From a checkpoint of a small spectrogram denoising autoencoder.
Model: 4.85M parameters, encoder activation swiglu, decoder norm batchnorm.
Rows from block 6 of the decoder, named by matrix and row number. Each number is 128 + 24 x the weight over its row's rms, rounded and kept within 0 to 255. All counts start at 0. Numbers have three digits each. After the name is the row's rms in percent of the matrix's.
# conv: 3x3 conv (decoder.decb.1.1.conv.weight, 64x64x3x3), inputs 25-29, a 3x3 kernel for each
conv.0 102:127132136151157133133133121109120134129124163147123175104072096144101135153104141140146118120133124148146171123108135158155146162119144
conv.1 116:080071089041000015051029084112104101136147151142158176121141151134130149136125119138134138123104099122109131124126115081065135137136127
conv.2 092:127138129151194190128121117146151138126145131116126132089116081143082143161130149133147145119135113123124140123122124120081101147137157
conv.3 107:153156145138145125114133132090110115105111113108138124084108105110110118126135158140131153120132143112144136153159125131130110135139145
conv.4 084:132127130097124133120116145144136090182129099200157124160126149170175123149143122141135128132155129141132123104153118158179128131179121
conv.5 098:135111138112090114101092099112105096090063089091094080110126125145144147177134120139108120121091095160129125140157117145135156137111119
conv.6 121:128135116114133120132151145099100157083064134095085157160125163102117142128142129135125139111125134136108139104101131121095145132139192
conv.7 110:160160139062018068124155114124129113116123113124118117118125111149120110148113108126126122134117129136121105133152131123125118139126132
conv.8 103:095112100120132122119140131133143144171155133157173093127111132110096138152109169119080095099069089114145141136116095130125125148149145
conv.9 101:126139124095095098129128128119127093111122068134122108110154148130168110109153129132140131130150137158174143107088128105113108115123108
conv.10 107:138147140164179145156162157124119116140105129143101138132109118103100138142155163113087141095122144122133128158069135108098134116065136
conv.11 101:127088122150152135130154172118114145129136132147125112107118058120111121132117151118130114145149138136148128127150116143177131164158124
conv.12 099:133129144159130105116124129120126139116133134115122131116127162131140202172128106136107117102085125114157128148128142109136118151098072
conv.13 116:179166145149141114142140130138131066136112127114125125115170124110143108154151110114130119113145118115102103110126114130128127146133114
conv.14 104:133134141145126123141126126122150097137197063142185074095142132129121118154120120096125156121128138140115097117161156130158109119120107
conv.15 087:119107101128115116087098088133131129137133155119136142145108122126066064131101076124139126112129104146141115142141128115122141085126128
conv.16 112:136155147110111119119120126128159120113195122109166129154083163158126126118145132095123114148155146142096135154096147170148110106112132
conv.17 101:096122126093075121104109124119151121132122145129139117134134150092163154143165125102092139105091146140130124113146109097124110088131110
conv.18 081:115141137102120137124140145150138141141141106164139121121109098111097120132109119136139145124183149158171111119113116126123086115150123
conv.19 104:085104122096118127144116098103125132101116120112123158136131144159173143119105120130142129149186131138122127119073104174107122155090121
conv.20 107:155159126137160187146136143092138146097126088136119125151157166169147155151156160085096112120142123149102099101108099170125144143145158
conv.21 109:122121121147124123127124119146110189135154148138163178125120116130139099128133108146092093117109123075127133139111110122138141117132155
conv.22 109:108106109129132125122124107131111135142136144136106138140159152128133125125125094142101089117120120090108121109119138113126135144123118
conv.23 104:115116120123093117135131121126132115093176094090172114144106120156101121130112114164144129132119118140132104101102084074137114113170146
conv.24 097:140138113126123153135142129111119125120125147137117142115140121170132131124141153154120094144123113160107101138104131150107107127067113
conv.25 095:145119137090110121128123121107102119099140104103116112089164140129112151126102127128125132152121146141124145100188123124101154123146120
conv.26 095:137111112111109093127134139142125111148092132152120119147135161150116143112126134140133135128126126087110096133116119140120110088094098
conv.27 078:107105111123123157129139130105168144089140129085146093126099113123093154123127172130116124120095095142131121117094103138108097122130147
conv.28 119:124107117147140123172142142125154095133134120122146115143120111118116089131171146131155105090116151123108142129142124115115139148163122
conv.29 123:117131131120136127126119115145114125151113076166129096117134130130133131112122114122115115109119124134129128107140131140143136130149118
conv.30 107:141133146132116123133116133124147131144132165146113174129119146120113172141128158151123104161131125127124126116099142111120168118116152
conv.31 104:132156141132130138120096105107129169088121134053149194126146153156181156146145147128133142114125130116111122112101136150108159114068101
conv.32 085:149128134142150114127097119122145151106110135133138144082131095114097105130132124094150142115140131166166150169146160143124123183172157
conv.33 101:111093101116122108099111099145115131142155139141122149125165150128127146154106099075105138101141145118115097108127110100135130126118090
conv.34 109:138147150108102117108104125127128074115094121107128118118203103156205108131146078124131140182124103125107105108147131085140097100128116
conv.35 087:117139165105129129105095108128176108132160158134191121144148146183173174167149173109112094126120131112135153120126102165154146115122112
conv.36 117:138140118147152106160116137104154113120101124109140092124127119132130144092118116119141131105119124102135135112116118122152131146149132
conv.37 105:117114137135163162113109116096099109095150082113108115104122123137133172130135134105113139114156118101100113140143121134180181137142136
conv.38 094:107123138162159155149156154118091113142054122154090131137111115148152100101131090111142134130178169125168135131104141189176152158158169
conv.39 095:150143154144162152132123119137144097151117118134116123114113106151033133153142150101116122133108116129130131116134129106081154111141131
conv.40 097:122117119107095076146146138114180120128182127117135150129164155111224137103174137128129160093113170100110120129166116128176131142153152
conv.41 109:143139141128125135122137119122082090091134094130134152143112125108065123096132134166124100176138130101171167161143131128147144123109135
conv.42 095:104128139094104103158194167141119176130115169130121130147160129140137115152138125099126141134128125109126127111087132115119174091109151
conv.43 102:114112100132133155117120130134123099116112084123116087120090138112093145115089121174126156147127135155142137163194186119135104142177144
conv.44 100:135138155139117148163125148132130131110117117116106125146117131121142094104149123121114114117131132132152112113130145146149160130153153
conv.45 085:113124126133135129154154150130141119149114114126073100156156139171168122127141134152141145122131147126152134106154138137104110137155151
conv.46 087:147146152140145152132135153143127150130126178100142159136141141151154133132097120128147139158159133132130113135130149146118155147126143
conv.47 087:118132125137141141141127131126167137145143141157153153146161113080155088107119115119138152102093117093099101123091123111095094101084118
conv.48 106:134142150126138155137131104121125108150083161129138115150123153145115122108079128126130141125148118100100126103142135157100106104106157
conv.49 109:138146128169143145140153138107112126141126122143083139106111134124141199164161163095120129089121103148109068117089152112078119131087100
conv.50 085:099096104119146140165146157123148118120129157148118144091110136095127127114141142159115163124158138154093145141095141153110163131122128
conv.51 111:122108135121125100121112136102095095081075070077098108142127123156148114178188132147137104155111109139130143140109113122102103103108120
conv.52 101:138121126120146167119134133105095112116071135132113119136125125166188092141180138116112121130135118131145118097101123115115136076154109
conv.53 085:126108119141138132130114134179133121156131154149125143126150127173184146130153140114122129136149152131138137125108095143149159122132120
conv.54 098:159149149153143145124126126124121142101125123128129146108120129110137103113128126135135128164140122119107116144136119141135121132139112
conv.55 086:143130101149097136139145132157133114164181055131144077141086150104115109118142163119130141141128123126109117157155118157171113089113137
conv.56 092:122149135131148132128141149127143132137126103134148114094095138097112131118101148124095122143112127132137157143168161178190194143154128
conv.57 086:142149176123134127174168169153135121151140103140132110151110166142128131094108100127140125119126119117129147129119107137130130143154146
conv.58 100:136143126168157115107116140126130143118155124132159111153127151092141223125129161104135144126120134114114174122117138056190191110144091
conv.59 090:123135135124117110116140125117127113136113132125135116117111114111126146093137147134155123126096101120097132137122147110130133118152168
conv.60 083:142135118136132114134125116146131156162173152172174152112135128102106105112122101123154140132143146131145160162148157124135101145124126
conv.61 105:100118133136163148113126125148136136143171154125165147161099162142229103176150119113106106148143145110146094099095130109172140094104148
conv.62 086:125133118170156110125127127132148154144122113124108132136138149124175227155151190129112117133152196149187140140094131123142140154072112
conv.63 088:098165138121103128096140098124106098127121139115148101141113126129087129134105149129156116168121142117142136143139136098100108131146108